A small class-conditioned image diffusion model, trained from scratch.
Model: 11.3M parameters, 48-pixel images, arch unet, norm groupnorm, activation gelu, widths [96, 192, 192, 192].
Training: soap at rate 0.0012, 7800 steps.
Data: 195000 training examples, 10.2 epochs.
Rows from block 2, named by matrix and row number. Rows with one number belong to one channel. Each number is 128 + 24 x the weight over its row's rms, rounded and kept within 0 to 255. All counts start at 0. Numbers have three digits each. After the name is the row's rms in percent of the matrix's.
# convs0: first 3x3 conv (model.enc.1.0.convs.0.weight, 192x192x3x3), inputs 132-143, a 3x3 kernel for each
# convs1: second 3x3 conv (model.enc.1.0.convs.1.weight, 192x192x3x3, transposed), outputs 132-143, a 3x3 kernel for each
convs0.80 096:147176128128102128128096128128121128201077095128086153128128128128128167108128128109128128128203128119128128128128103128128128128128128119159128128147128128152111128150106128128154128165086128098153208114106128168187101141128128183128128128105128128123128145128128114128128109162153128150103092146128128128100128128138107146
convs1.80 093:128128128128092090128128178128128144128139128093128128106128128163084128128191180120128128128128128128135128115128128128155134128169112119128134128219078104072070143128119153140156145091128128128128168070128128109174128128128128179152117159155159096128128058128128111128128128128138128114128145128128128097128128128173162128
convs0.81 089:128128128137128087139110128179128102110101145128128128128128128128128140128128137128128179100164097128128128114128128128128106128128155128128086128164128128163128104128104108128157150128147160192128094128128128113128128128107128128105128128128107118119128081128142140151128140154093128150128128126128139128128128128128128128
convs1.81 098:078124128156128128128191103128128128162110128128128095145147094137143128128128117151164124165128128105128095085128128128191154093099128149108107169176128150128104128081090164157128095128174103128128193077128128078096128145070128115128161095091128080092128162128128128100116087106166128090128128128128097135085163128128030128
convs0.82 137:128134143101047128128128137139128098128128128128128128138137128128011143128174148128120128142128128115150128151166081109128193140128128128117142147128084128140151074152097162117128128099128128128106128162103128119159104115154152128108128142118088128112150182144128192114128128114107134128128148122143122142109128098128128128
convs1.82 064:128128105128128128128128128128128128128128128128128128104079128078110166112128128128099128128128128128152128128009000008128128255185128128128128128128098128128128128128128128102068128128092128128110128128128128082144128116128111111128084092128160128213052085128128128181128149128128128128128128128128128150140128128128098128
convs0.83 126:108128128128102128128128134092147117000128159109150154115128167128128089122128164149128137135053087157128103128128128128128128128128128138128128104142128128128128156128128120115137117128139128141136090158128095165128135112151128129128128128128128128128128128128128128128128101128128167143128105143128128095128128171080101156
convs1.83 151:148150128128113149140145137143128077121155084134150128112128118100085091105128110154155128144166128128128128128128148096161128086096094128161155146172176108157106128143149113100174106102111116128137128093170128112137094128109128128105078128092135127128156117110107152128128160161128128128128170176147128150148068128121180128
convs0.84 097:102128097152128128128130128122128098078128128153151128085150149164156128108128128142128128098128169102128128128128128128128128128128128128128128132128128123098128106128128102128128105128130128103164128172165109128105155128128091083098149128101128128128138113128128128128107128151091138152128089128095043091128249128128128128
convs1.84 111:128092128128164128128128083128159104144128128128128128128162128128128083111098128143140123128147128122150115152128154100128128113095128140128085103087182128176128144156128150134128128097098158120128128128015128176166128128128128128155110128125128151122128160171128128070146154128128106128128128096153101128166127087079128209
convs0.85 079:128128161075128096056128157158148140163058128128112128104128128153161153137128128111128128159128128192153163128128128128128128128128128128128090166174128086114090136139111128128128128128128128128149181092128128128128113128128162128128128082105128128128128128128145127128128097128128145150055163128187128128099091128103128128
convs1.85 119:117128070128137128128140128128062128128128117128128128128128128124163129128109072128128128128166128128128137092119128128128167106084142166146128131106074128128143148128098134119089154140163142128174167075128146052144128128099101163216115128128128089128128128128128128135128128128128165128128128128128167046094113128162076128
convs0.86 100:128139150071128112129099132158100128157069108128090111128112128128148128128140127153128154107191128096140128117128128128126128128128128151128113142059128099120141095128128107128135124140110169128093189190113112099111128157128128128128111128128128128128108121128128128128128158128171099128128074148092097128086187071128104128
convs1.86 106:128088126128128183128128116128128161168061174190128102114128128184160128128146128121121128128072116128118093108082100108167183128128116128153128106040119138090101128113126150149128128128148128128100128065108150090128121149167122106133128128174128128134128100211128128106128120128128128186128115128128120140081221128128031105
convs0.87 102:128128128091146155179067105174085152162121128128128094128128128128128128185128101151156128136171128128128117128128128128128128128128108128141072098153128151185088134152153128143092156143128128089152099158073128053139128106128108084128128166167128092130128128128128128128124128142128128139128084176187169142128128128111053106
convs1.87 086:128128128137128101128128146128164128128128144109128128128157128128128107128159128143128128128096128128128128137128139128095128159128145184154091128052128108164076132109141128157146091121128128128127179109152138090098128108128118169174085128144128155091150155170057128128128126128128094128128128148128093128118242151128128067
convs0.88 112:128108128128128091128128128128128108128125146128128128138128110095094135128128144109128171128128087140128128128128128128129128128128128128102122111117141095128128128128128128104145151128123105143084128186196113128114128128108128117121111128128128128128128135128128128128128161104128098068154116103128143200108128076128160112
convs1.88 138:106164114150128128116101128128107134090156120143101140128115128128128128132128158128113103135116128118128128128133150094128128128128128147128128097076176099108162128128157063116128145128147128133115112189111105128128167164123128139128128109092141079128128128128128128128128128109154128135125118128128107155128161154084128102
convs0.89 101:128128128128099128167066109128139128128171127150128097128128133108181128118128144098160128108182070128106141125128128128128128128128136128142134128146128128091128128128111128101128128128143128128097128101116128146135128150053128128114145113120128128128128128128128138128109152069100128128128128104146128172128096128128128128
convs1.89 107:128128128137122180128157143128117138128166128067166155071128110174128128128128119128126121128128166151140128128087128128096165128128128128128153084067165128152144173128128102079109137128128158142110128233045154128073128109128057187175128167128128082128086218128117128110128153128093111128128108135128107128177122128101128128
convs0.90 120:124128128137113110128152113085128128109171128128128128128072146128086101128128128128061138169107147118128128117128128128128128128128128115151111128138109125128128123128103105205098128128128070098151117135128111108128128165128113128147128091128128128128128128128128128128144128133128114128120128128148154128094038157158151128
convs1.90 140:106128167115128079128128143140128128141106136128128104140167128128078108084099106128103121128137114128159149128120128128142149104155102115128096128171128128128177141142128128139163128090128128128133128128158100140094128153128110128128107128128128128128108150089128128128128146128128128128128163116128128125119151176162128095
convs0.91 086:128112128156128103128128122128080128071128128128128128128128149128146181090109176128162139107067128079104128128128160112128169114128172109116097128150161146108133106140115074153128128098156128128128128141167128128115114088128128147128145128128128128128128128158128128137152128128128128153128128103128155096128094128112128128
convs1.91 075:128128125128156162128125068128128111128059128128128128128128094128128128103128128128148128128128128128088128065154128162138151128098128128029128054084175097186153128107106128128181128083153128132128128082128154128128128128118128128128128157115152122128109115128095128078128128117128128128128152104128128128090139128146128103
convs0.92 089:128124128128128128128080084121150128128080126128128128099128140094148128178128107128128128128128151149151064128128120128109118128114128128128128128128128105069128141128128128148128128108086128128128147255025128185105128092128128128116128128117137128128128095116128122109128098097134231103104093128128128128128166083128072117
convs1.92 095:128195128128128037143128146128079112128149128128128128128161128154050128128133128128128104128106142163128128128161128128149128099128087128128112128113128153163128128111128128203128106139128182139085073234079128128118152099117117161064103157128128177070158128089128112141154120128084172142110128128128110128000228128181084128
convs0.93 094:142100111078128128100151089128131128072201128102142136128158128082171104107117128100139138128059128128128128128137128154168128148128145128150110106128163103128113128128128147128143128128128142068101128254161128160128128128107128128172117143112128128128128187150128137128111117128179051168128110128098128128168101128128128128
convs1.93 092:128072104128128098128145103103128128128128128128128128114128128128093160128077128123128128081128128128115128101134112128061128169112152128128128128027128154128156143128128128085093164128128103089104065255074093128128128128128099128128128128123128202144112128135156128128128128159128148116128095098128095128071128066128128166
convs0.94 088:153128096128128095128105139141128128128068128128081128128128155128092092159128128088128128128080099114128149128128147148128128128181149128159128142128134128171161154128145128118154128116124128106147128061141157117128106128119128177148089128096128106128128141128157159151122128107128150128147128087180099128108104128128128128
convs1.94 094:146128119119085191117103141128155128128151185128094093080082128167128145128128115119114138100171128141128128058024128128169128100161138097098080128205158128177062128128128128128162128128094128104128128151136128179095128128144128128128091128128110128152148037157128152128128128128128128096128128128128128090128137102149101128
convs0.95 090:128128120109071128112128128128128128168032077102194128128128128128165128108128167128106128128170153167128128128128090128159109128128128091128128128108128128128152138089145137089128138128128128087128128128128128134128142128128097128151128128093128115109128128128144128139128128113170062128148174101128128128139085128135109140
convs1.95 076:128192128107080121123121128128128099128183103128159128128094128128128128144128128128128128128128128157172104128161098227106086128128104128075128128228089119128112157169128117093128128142128128094139174128128105153139128128089079128165128157107128128085112162088165135128128128128136087128128065128128101128128081128128093092
convs0.96 099:128148112111128128128082116168088156074106122099168142138128128146139108065119125139148128156128098128128128128158128128148128128118151128163135120128124128128124128128128128109128103143109128128128129162128129117128128128147094151128105158106116128128153154128122128128161109151174074119147139139101128121128159153109095128
convs1.96 081:133100128128128128128128132108113166128128114128128150128128128128142128121128128128128128128128128144097128105156121128033128191128160128128128076147115128104128128098086150099128128128128083140128128141078149078207114131154112128164110128080128128128184000174128128150128128148128128128128128128128184128106148128095069195
convs0.97 091:128128104128162128083147128128089128128128082128146146128092128128157096102128128147105092182148154128117093128133128128139128128131128115101110128128128110148129115128128081128077097128128142128106115140098128128128096112128150128154097115128141128128128128128128128128154106099089183128128150128176144159128168128128128102
convs1.97 143:169128156090128151128100128134137127167162128128128109128128128128135139113135103128128125128128112162158108099128128114116142106105115175180128182115128140118117124128128128099128149082151149128146133109153128146115128097128107128128128099128096128128128128105128150128114147119086090166100104086128128128110128140110144138
convs0.98 091:128128128164107128103109169174128128082140128067116128128128128128140103112128173148153128170128103141143099128188141121128172101128105128128128128171168110112161096081157125205107128147146128128128099128128128128128128105128128128173153128096128128180165128164128128128170128106128109158128143128133087114084128093114128128
convs1.98 071:098128166128128166128067160103128128108139163110077128128108128128128128128167127128128101128128128128180128128075133070092128204065128128128128076141128151128147128117081128083093126170088118149086097128128066136128128128128084139166085128139128159159054156095077152183128128128103128128128128128128152128128128128107201128
convs0.99 085:128128128166143128128126076131128113165092113128128168128128128128128141128102157128128168148128128128111128128128163128165140128128170116128128128169155128117146128128111128128094128108142128128128174077128128128163148152101092128167128128078155128159150088128138077128128113104195128128090165113085101128128096128143128109
convs1.99 070:169144128128116151128128128128128128128128151104117128118128128128128125128128164125128089128128128108128128091128128107076176158128085128128128128189018128175128128128128128109128128128128128093128158128097128094128113097093128123172128128112128162128108146154128128128128128128128084166157138128128128187065128128169110128
convs0.100 094:128149128141100152106128128102159093197128128128147128128128122128181128128128128178146128128128128141128128143128128143128128161128128128128128166206128128157104171128128135145091128152148128203093103128170129128128128128148128128138104113104143091128128128128128110128128128128168111128087149100150143058159086166128128117
convs1.100 080:128128128128177166128102128128128161133153166141047128171128128128176147086128122119128106128128128128105128128167091101093128128160128128085136128090094170105128128128128128128155128139128128128096069183128134141124128128128128128154128104124154081128122128128166098075109149128128153128124128102128128128128075128128187128
convs0.101 088:134108117128143128128128158175128127110163128103097133168128128128140128118128128128098128080128163150136158128128157128145097151169141107128128128128150128143105128128128179128150091105153128128155128128138113128128166140128115128128128174176128128128139098108166140161117128128104120172128128128081128116128128100116128128
convs1.101 088:128128128126128153128097132128128128128113171122139081128141128154128128128162128128148128079081128116128128128068081162099128166128166128072083128128086128160089114172128128128101128109080128128128153128128128158128089110122162087167099075101032114128175128128082092128128128128128128128128128128128152159137128062060128167
convs0.102 109:150128128128128150128128162090121153128128128128128128108128157128161128128128128128110078156128128159140154128128128128141128128128128128164099128189145117129147128128122154195140128080140128128154125151119134191100128142128166196144140128128128128128128128110128128128135128090128165128128145149104128128107047070128180128
convs1.102 092:128072164128231101128114101128128128155128142128097128128128128128190128165128128128128128128128128125141134117156161166098109128092128128128125141128128128086128128155128154088108128128128128075128090148162128160128128128128111128128105139128137041170180255053128043136101128155128148128128128128128150128166071128104148128
convs0.103 097:151107118105154156128128128100132151089108158128128128128128128128065128094095139158128128128122128095150128128128128103128139128128123139104102128159116137128112128157122128138177128149101166128152079128128128128128082128128128128128128128128128128128128128156128110128152128128128113166130167100128128110088165121128142128
convs1.103 078:139128128151156073128146128128116146079128160167128128128161165128128128128128128158155128128128128092128122088128120128128163128118128146128128069169197128114112114128128113078128128128128128078128128076180128179099128128128162157128123081128155213145033137057146088128128132146090128128128128128128129128140080128102202163
convs0.104 121:097129091128128160128128128128109163128128128183116128128136105092105079150157128140128115128128128096128128132128128128128128128134128103163105104147128128102128128128113118128116120128128153128128133082128128110157128111135110155128128128128128135128128128128128128135152160128140091113102128146128130109128100139128130128
convs1.104 127:124107162111105157128107139128135128128151128109148122128119128128068161128128121128110128145167100157128128128117128102085157128128100128128128112164105128098128128128169140065150128128128128128145128104153118128188128096155098079128128101106106134166128086128128149128128128128128140128128128115130128135164128112128150106
convs0.105 146:144093146114150116100139128128136128143142109128128128104128098170083160116128128128128128136121128149116120082128084128178155112207131115128107154128128132128148112135110128119128128130144112128128110157094148128128128128134128136128110128105128128084141171163139186096128133111138121137111144128130112128128108143145128128
convs1.105 062:128128128128095150128106128128133128178105106128128128096128128078128128128128159128128128128128128122128167128000027176026128255128128128128110128128128131128128104128089128143074128046063128128128128128128128128087116128128128128133128098129149134128014128128128122128128128169089128128066128128139128128062140128128105128
convs0.106 118:128128141108145102112128128195097128201120128150095145102148128150086095146128148115128157083158128120128106128128128128128128128128128139128128128110095148098150128128128165098128128128128122128152192128190164153128128128128128128119128128128128131128128128128128128128118163128154128128128128128154065128117128128112114147
convs1.106 138:101145148082151128128163119104098128128107128128128174080128133092181112128154108128128110105135136104122146128111151128109080104097128128124120099128104128128128153146102210080101147062128146160128130179170128170120131140101186107128156085128128128128116110128128108128128128128128139128128128155154106124128065107128097127
convs0.107 091:128128128128088128128128128128156128081128128164102114159104089105128128128128159071072080128070070070143141128109128128128109128128128128132128106157163128128128128114128101162128135152128153128128128161128128128128128128128178140128108149136138128128128128128128128128128128160128128128143084128110154128128047102102128154
convs1.107 099:145128128144141120148128128128116128179128128128100128128128105128192146128128128128128147128128128128128166135130128128084128107128093154128094128091159138128100123128157128099147128128128076128128167203046127116128128128128128128120112128128128128128128106151148109097128128128128128128108148132128128165118215062128128172
convs0.108 092:128135128128055128099128128128105128128174158128128128103128128104170128128097112117113078154106164103073117128128128128128114128128128128128113128177103091123134128128155128128092105159154128088107128159128144128128128128098135231108160110128128128128128128128128128128116128128148128128144145128128114128128128128128089128
convs1.108 093:089193054061144149128151129128128143098169113128153128128128133128154121128179128104168128089128128128138128128139128083128128128132126111128087086191156128197106141083128128109095128128128128128128046128170128128160098128138128128087128128128150128088128103128118166128128128128143205122128128128128128152158164128128081128
convs0.109 088:128128128151085128140128116128128157073094166113165128104147078086128128114128128128097128128128104128128128130175102164191128128135128128153128161128128128128128128171107147154106128128112128128128128108132109128143114128113128128149128128096128155093168211153099156128112172102128151128157106117128128128128128128128078130
convs1.109 082:128063128099116142128128138128128097128128128128128128115154139128128128128145128128113128120128128128128128183041068151000071255150128128128131120077128160098128128128128128061068168128128128128128128128128083128128128128128095079128056128128137178207062015181109070128128128177128128107128128154097128128168122128098093110
convs0.110 091:128098128119151128155167128128177082104055128177128128128140112128075128128150102128161160128158146079128109128128128128156128128128128128139128128069148150101128103128148102157140160128108128187128112144092128128128128128170066188078090114145149128128128128143128128128156093082099159120128128162128170094128151170128145128
convs1.110 114:128128147128122193168128128144105128128128175128128103128118158128162132104128079128146146128162164094104128128148114132149128128128114173128099154064120106156128128137128120108097104156128128117128099151128128128135122128128128101137095128105072140128097150142104082150087089128128128128128130106128128095088128129128092058
convs0.111 111:146104142093096128128128087128117128219024156128128128157128128128128165128065128098076128114208109128095075116147128146122128128135128113128133128128104095164128106135128122146133085128128128119115069092135128125128128128128083184130128128128128145128117128128104141128128157128101128128128132128128158128136113128107118128
convs1.111 088:122159119090080155128128128156122128083097189128128128147185144128186128128095064128142106128128128128128128150083145128128069128128128128128126182060120171128128142088128171096074128128128128156128144053178128062128128128128094128143113120181098154156090038236123103128128128128128142074128105128128095128056204128128128128
convs0.112 079:128090128128128100128106128128128128128128128096091148128120128128128128128128091151128147157208188214175128128140128128101128128128128107099128142166128087158144128128095143155128150128076128094128128033128128052106128128096167128164128128095128128142122093128128128128128128128128164121103150110128128104108095086128128101
convs1.112 119:128161128094163128123155158103128118155142099176128088128099117128128145082128083088067128054065096128128102128128128100208128157075128146128128133047128156128148128066128128104090128128128120134128100255096094128128128145128128140128128097131093128128128128128097128128128128122128128101095089084147128147099151128151128153
convs0.113 095:155128128128148110128128128106128090116045193128163115119147165128096128128128128128093128128153124169128150144128128128101128128128150128128092128128146159110109128143154122128157115128128128128176128109128128193109128128095128156101148128145128111166128128136128153128128085172120128128140190086101106153154128128128093073
convs1.113 081:128187156128128078099169122128160128074128128128128155128128128158092128128180128128093112112151128127140128078164140141151128157120097128069128062255100128085128128157097111128088115128179128128128128128062128128128128128128128128128128128128120101143128128128087169128109128128128110128103129128128128144128104081113128128
convs0.114 088:120128128128151127087128128128180128128183128128128128148177170128128128128088128144139128167111128114147128128128154095128141091095128108128105137108109128115128128128108128104128128128164128128128160131128159081102119128096128061090128129114088159128128128135111098128128155128128128128088120086121110178169142103106103143
convs1.114 078:128128167118128128128150128107128096128128128143128143128161160128119152161128128128139128128096095128157128157128186089128187128101128127128128125128088128116128117128128128128128128100128128128162113128157102122179128128128128128128128128167140128087128225101128088128140153128128089093101089115128147128163128128025128128
convs0.115 194:128181088128086128139105160117113128128114184161128100162107157128095104108184128128122138128154110141115138128137101174156126128120145128128128120114149147100128113100128165128151128165094128120128128128128128128146128128128128145108128128128128071115215255112098128139139097147113133128128128118118128128100108118140128128
convs1.115 048:128128128128160128128118128128128128128128128100092108128128128128164128128158128128128128128128128128128128128128036128000000255128083128128128128087096128128125096067128031052041089096093128128128128128128128128128081122128113086128088076128155155242128000080128128101151128128128150128128163128112128128128128128128128128
convs0.116 096:107128128182128128128128128093162146128094128128128128128074154173118128128127128128110128114080144158171136128128128097128098100092115128081128175139107128128128144128128118154128171165113111128128069173128110128107128108128128160128099106110105128128128128095086095074131128128128114128128128139128167128162128128128084128
convs1.116 097:167128128119128170128128128128128087093158144171116112128128128161179089128128128128128128128128128128128128128128198178128157123128128099161128128062069123107093128128159111114151128168098128128128137128128102097128128128154127059173128098167128128128128108162128069128135128128109061128103098098128176128128208128128128128
convs0.117 087:128128128104092128128096110128145128094147161128152155130153078112177150104095095123088128141147128128163153152128139128128128128114124128128142103146128128128112128117147128112092128128128121128128111098128132128128128065128102128152104149128128109128128128128128128128128106128128096175128128102128128128128128128128086151
convs1.117 096:096128128099128156128139128136128172178128128133128106128167128195164128128171110128128128128128091128102128128185128128178128073128086128128128128145124128128117120128107128178128128128128128128128147128141128128128128162151113190128128128162128128088128116108131180128128128128090128128095150128128087109128039128128155128
convs0.118 098:128096128151128128128128080114128114128165146128128128128090075139214128102128128144128128212060075128101128128128128128121128128128128145108128128173128128090113144128152128128170128128128128128147112155128094128091111106173134128156121128128128128128128128128128128128155152128094067128142152128128128128128081094113091128
convs1.118 106:146113153116138128128128128128128143147126128128128125128140128125128102150165128109147103162148128152156128110108149149128095142148109128128119128200139116106128092128128088128143128128140089193100176047107128152128128191128121150107128128128119128147091147093180088128154128102128128124128139135092154157128118128129180128
convs0.119 103:098167104128128107119149099110128128177118084128112168119070169128118152133128097128128151145128128136128158128170143128161171128128080154128128128128128128128115128149155143120128128078118128128144155103128128168172128158083128128122128106128135165128128156128128128128128098128128155145128128128128121128149092128128157128
convs1.119 062:156128128153173128128128128128183128128197128091075128097128103128128128128128128128110128093128128128128128177015114036062128251099154128091128118128128128128128132128128119128070128128125128105128109192128118128128128101128105128128128128128094223167128056219128128127128128128128128128128128128128128128108128128128128128
convs0.120 101:151167128128108099165153092096061166172128128128128128101104128128128139174128104116147128084152171106150147128128128128142128128128128112159128165105128112101104128140112109128128128128156104063100128184140128142128128128128128128120121181131128128128128128128128145133128128128182154153128047128128090177128154093128128128
convs1.120 123:161100171161189128106121093100161128108128099128128117117085142121128128143110128128090128128146128113142128128128128111128104115108123099128128128128128151147134115150150144189188085070179143128121128095128128114088177128147076083098093108093128124128148101129103111135168156162105128158128122119128128139128063146128128128
convs0.121 103:149128128106145094128096100151128128128116148156070128128128106119128128085161128128097084118108068169236128128128128128128128128128128128128118144146128057128128128110107128111128106128128128091128161031144164097134164128128183128135090091150128128135112128128113128128128128128152128128128097128128128128100130100151168128
convs1.121 111:128128157102120091128144128130128128154165128128128103128146128126128128128128128128106086128123128145128128128063153128128128128128128128102128126189080128128128121083217128128128128128128148128103162091178128128153117128128128073128115094135128081229139128128092113167128128172128128128128099128105177128128128158150102116
convs0.122 081:128128082145187101165128128089128128128128143149077128155128128187128128106128101107128128151128128154151114111128116095128094100104090093161128128128149128128128166128116149141155128142097128108128097128162128137149128128128128102151128149149128128087090128107096100099128128175101175109149161128128128144128141128170154128
convs1.122 078:086113128128172128128124118128128128142139154128166128128138135171128128128097128137128128110155128088128128128212220109094186033109128128128112128128173128080128117128175113128128128128128084128074072138128128128146128128128105151142088128097128053088101128167204069139128183128128136113128104128176110128128075106128128121
convs0.123 104:128155128128030112146171120128104137170128109128184153136128128146164128105108102128141116128149150158128102118128116128128128128137128127128128140160128128106119113128128154128183116128099150142162146106128105128153128133091159170128093099128110128128128128117128128128099128159128128128128128128149161132128089103164153128
convs1.123 105:128176089150062175104107128128128128146128128081133128128169128128128128157137150128148119130128128128128128085101181152128144128141116128042160139240097117151101128128145116128099128141155128105128105128156147076128128128128128076084156157128128128128128047083149128177128147108128066096128155128128128118102128128167162110
convs0.124 085:104152152145148150107128100128128128128106128150128146128115109107077128128128134108231174062255248049097074128128128128128128128128128128138117128114128101151128090153104117183128109128105134118145108048150128128142101153128128128128113128089128128128128128128128128128151172128155177128128090102128141160157169143128128128
convs1.124 114:120169110160110140128148128141169128128128128128128133078109084128090120128068103159128148173163181165128152148128106128105128128128145128139149128102128139154128128128100163128128128107138128128105128171128119128113128128125164148139148109157109128118083169108128144128089128092109096104154128101128128128128103119116111111
convs0.125 113:123128128128137101128128146146122128128169112128128136128179129128072128074128146138128149149128155128128105079079189077115128128141160107128148128136122128102119154092128153120144099104184128097088109177116138128101128128095128155128103128141128149179128172174092128118128128116103128128128100159128143126128128128128157109
convs1.125 079:128128128138119128128138128128119125114128128115128142156128128090128107128128128164075101128128128126128128067049071074100218068187215153128128091128111158128128128128128128078072128119112173128128128184176128105128114113169128092072128128122215209128107078128072128158128128128128128101128128128128128128128128128128128128
convs0.126 093:128126128128178105128128103128171177153085128106128128128128128110085141128128081128172179128143128102105111128128128128128128128128128143095102128189128152148128128148128128151128136128128095190128128128154146074128128128128128158153128193135128128128128128128128128128128209154155128089128128128083084128128062021128128128
convs1.126 100:128085128128204079128148128128128104108168128118128173128128128143145128128145128128128128128128117128128124128135115101072128137128147181158094162153128068059143128128128103116128128137128128128094128128116128128128128153187128064128114154128112095150154181128098128102117128114090064128170229142128128128128125072176170128
convs0.127 085:128128128128128128128091150128128128112035170128128116128128164128128065128119111168105160128114093102115096128128128128142128128128128104154133146128128145128101128137138087158144110139128128092142128103155128108128087128107128182128128166128128128152128128113128128128145128128158107153120128153128119128128128063121145128
convs1.127 091:128109128128128128124128146128169129152084128128146128128157128128174198128128128128128157128144128128128128128180154164160161083108094128109128128160136128115128147128078128128128128098128153128128178151128071113166128128128128128128128145128143128108128023128103128146154128128140098128128140128172034128128128128178128128
convs0.128 085:114128159165181063128172128128148134155169142128169128128128150162170143093150128114086109133072128139083163128151128128128128128128128120128128142147128102128128128138128128128128085128128128144128128212166102128156109128128128128128128109085128128128128150128128110128109128180176095099141128128128156159142128128128096128
convs1.128 091:148128128128105128146095128128183102128128128128115121122103128128052101146164128128128128105053105143128138106128149100142128125142128128111128126110102165128128149128118128128128128128128128104128093128067128166177128128112128128128128128105038210093128183128128127128128162097115103128115128128163078128146164128089103156
convs0.129 097:109101128128162113096152175143128178128164095154113128128128098158128093172113182096128128128091110128153105085114128147115131158128167128128128117128128128189156110117110137090070175160128120148128128110098095128133128128130128087140128128128128099099128116096151191145128156128128114094151156128144128128128128128128121142
convs1.129 074:128128065124145170099128153108128128128106198128169110128128128128128128128128128096128128128155114128165114100039054128172128137197128128076128183103087100151128134128128128120128061092128128146128086128128128128128128172128128099128128128104093128201128128128128128128160128113128128084087128128128142101128128128091095155
convs0.130 088:128128132128103145128102128128123128128149091107128128128119086128175128128078128128183128101087128128128162128128128128128128128128128128128128195128148154085128157128128128128128118133086116128128145188084128163128128128128128128107128128109128135128128128128128175128128159107139128128128096128128096128128159128128128114
convs1.130 073:128128128128128163165128128155092128128128126128143128128128128148174128128128128128106128132158128128128128128152128148128099128128125128164128128128126128128128144128116128128163070128128136086139128128128128133128146128128128128128114128139128034117164128128139080169128128128128128096128128181096158128128073128128138153
convs0.131 087:128156128167090089128159128154098098128204128158068128128128128167147097150144128093145128149128116128145128128128119151085128128154128118153089128128128128157149147128128128128161128128128128103110128128128113180140128128190102103143152128128102128128128128128127128116147175120128065150128113128110128133162128104128128128
convs1.131 073:128134128128161128128146100128128178144128110128140128128128128159129163128167128108128128136128115128178128155128114128172128111076078128128128128174092128104128128103083128140171145186069152128128128128128158052128128125100128128128128128115128084128164128100128179148128093128123128128159128128128128128128091128206119128
convs0.132 093:145108128128192128128128111128086128150143157128148104128128139128128128154104111128158159166166112128160128111093122107100128128141164128128156162094128128115120108128128132165091128128112157140128162094207128128128128128097128067094128128163088107128090100128128128167128165128185128148083128121104128128128183158143128128
convs1.132 095:104128093128157128128110113128154128128128128143128128108139128184172128141128128137128117128140099128128128089135197128128187061108082092097112128128128128128128128128128105128159128087141091139104128089190128128128128128139096144102128111158091128092166128128188101128102128128126128134137128097179072149128101104080177107
convs0.133 095:128084152168136128128096105091128077128174128095096148147128104154159102114102128154169157128174128120118111128128128128123128128128128095115128128084166128141098115153114128128109128156128128175089174196089128128097128142128128147104128119088128107128144125128128128128158173108156145114128086128128128128120079064128182128
convs1.133 120:114102114068201112128179157128153128168118128164128128121120128128144130167122153121128128128128147128128128128113087106169150115136093111156147156050128128033100094113128128128128128128128128110114128144147128109128137174128128107098110114104095109122098158079113223139128128155052084110115128140099128128128126128108138138
convs0.134 093:128153111099128128096161146077128146128128128086161147128128123146175128128114094128158128114065128128128175128128128128128128128128128096128128166128184128159094128128155128160128116095138128128128110164165111128128128145109128157166166088128148128128110128101155128128128128128144108156153128079124141175128128155128146142
convs1.134 070:149128093149128165128080188128105171128128176128128087128137101128128128128128128155079128148112128128108128128128128128085128128181128102128156089128128128128120126116103128128128096163128128128121128036198153094144104128128128128143128128151128128101128130196128141079128140169126128128128109128151128103100128170128128097
convs0.135 118:128152128097128128128141128095184128161078162083128128160142106128128128113123128128146155128189128128092111128128128128142128128145128128128141128109128128148128128128128119088116112147128128128128128143128128139128107128128109149128128128116128128128142114128136128134109128111162151128106128128154143112075110138146181114
convs1.135 101:128093128128066178128151155128128128128128128128128128120128128128128095128128077128111128128076118138128128128080128143078108145167169149146128113003087128209128128128128117122144128128128128121128162093128145128128128114114082128118128128128085128128165046128123128199116128128128144089121128065128128097110235117142128169
convs0.136 101:171152128128109145100157128128128138128128140128113141128128109156149103128093128110128137128169128134128079128111128130185158128143128135128123128145168098134116128174146120128112128108104110128128078158128128159128128128102128148148092161128119128128128179148128142168109128146083146146151128128149128158110105088128167128
convs1.136 074:120128094128135091128182154141164128128124128128128128145128142128149128128128128128128128095128152151128128128081128128128187128128128128134128090063128128189128120128128128128086118189112128128111206128089128071182152128128128152094123150095070085196122128128128128128128128128128128128128128128111146167128227073128090128
convs0.137 080:153128128128128128128101128128112121128108155105128118119156163128128128128156128128128103159128100128170096128102128128063101128095128103167149174128128128166171128168128126144156118188152128128160128110128076128094128153128137088108128099096128094128128066128156093176125113128097150128148128128128171128146149128099111115
convs1.137 082:128128128128128125128128112128128128158128128153091071128170128128128128149128128128128128154128128128128128061226128128227128128128112070128128128199128128128128128111097128150172128128142100192128155128128098128128090128128111128146126128091128128076101185128213121094128128128097136128128098095163161128128118128078075128
convs0.138 079:128153081128128128128128167128111128128128128142128128128177128134128093107128114191128128105111101163128159128128128128110106147128097128128128146126137114096128128082128128128128154136111086159192213109128128128160109113096128128088114128148110128128172128128128128128128128106058185117128106093104183128169121166103128108
convs1.138 087:150128146152128109128128130128149128128139081075128096128128092127097096119093093159128128128102096084101147102152128128159128106128128107153128104077049057128128128128149128136128114162178112128084093128128128128128090102128102129128128167157090115145164128067128115155113079151128087128128128128135128155190128128110147128
convs0.139 086:088157092178108128128086164101186108067128064128128128100103128128128188125073092128128156128100145094128112128128128128128128128150128128087128128128128100081128128128128128137081128135128128128128106122128142128143128128128145107103157128128128128128165128128128128128158153111128165128128166103139095128128179128128128111
convs1.139 121:128128128128128111090128144128128162128172103107148128163128122097128128149128128151119149172173128128128128161107138128100128135065110145128137117086096148129111144128122128128093163105128128149128055161128128160088089066128102128165128128153128116169107213052128154078111153107128128128135128115147128098169082151107196118
convs0.140 092:128088151128095128118178128128128128092160079128109118098128128128128128128128149128128161128128155128105093128137128128097128128128156107128109112137128112189142141128128140128091128102109128128107128158128128128144128134128100179073128166094128139149154128128128085130105128138136172113128065158128128150098128128114128128
convs1.140 076:128128096128171128151128128128128124146151110128128128128128157128128128128128072128143128123100128128075128100034128177200128128128092128128128128079128107203128092090128113156128128191070128108128183128128089128128101128128128099128109087186128180128128085128096108128092128179133132128128128143113128128128183128138064128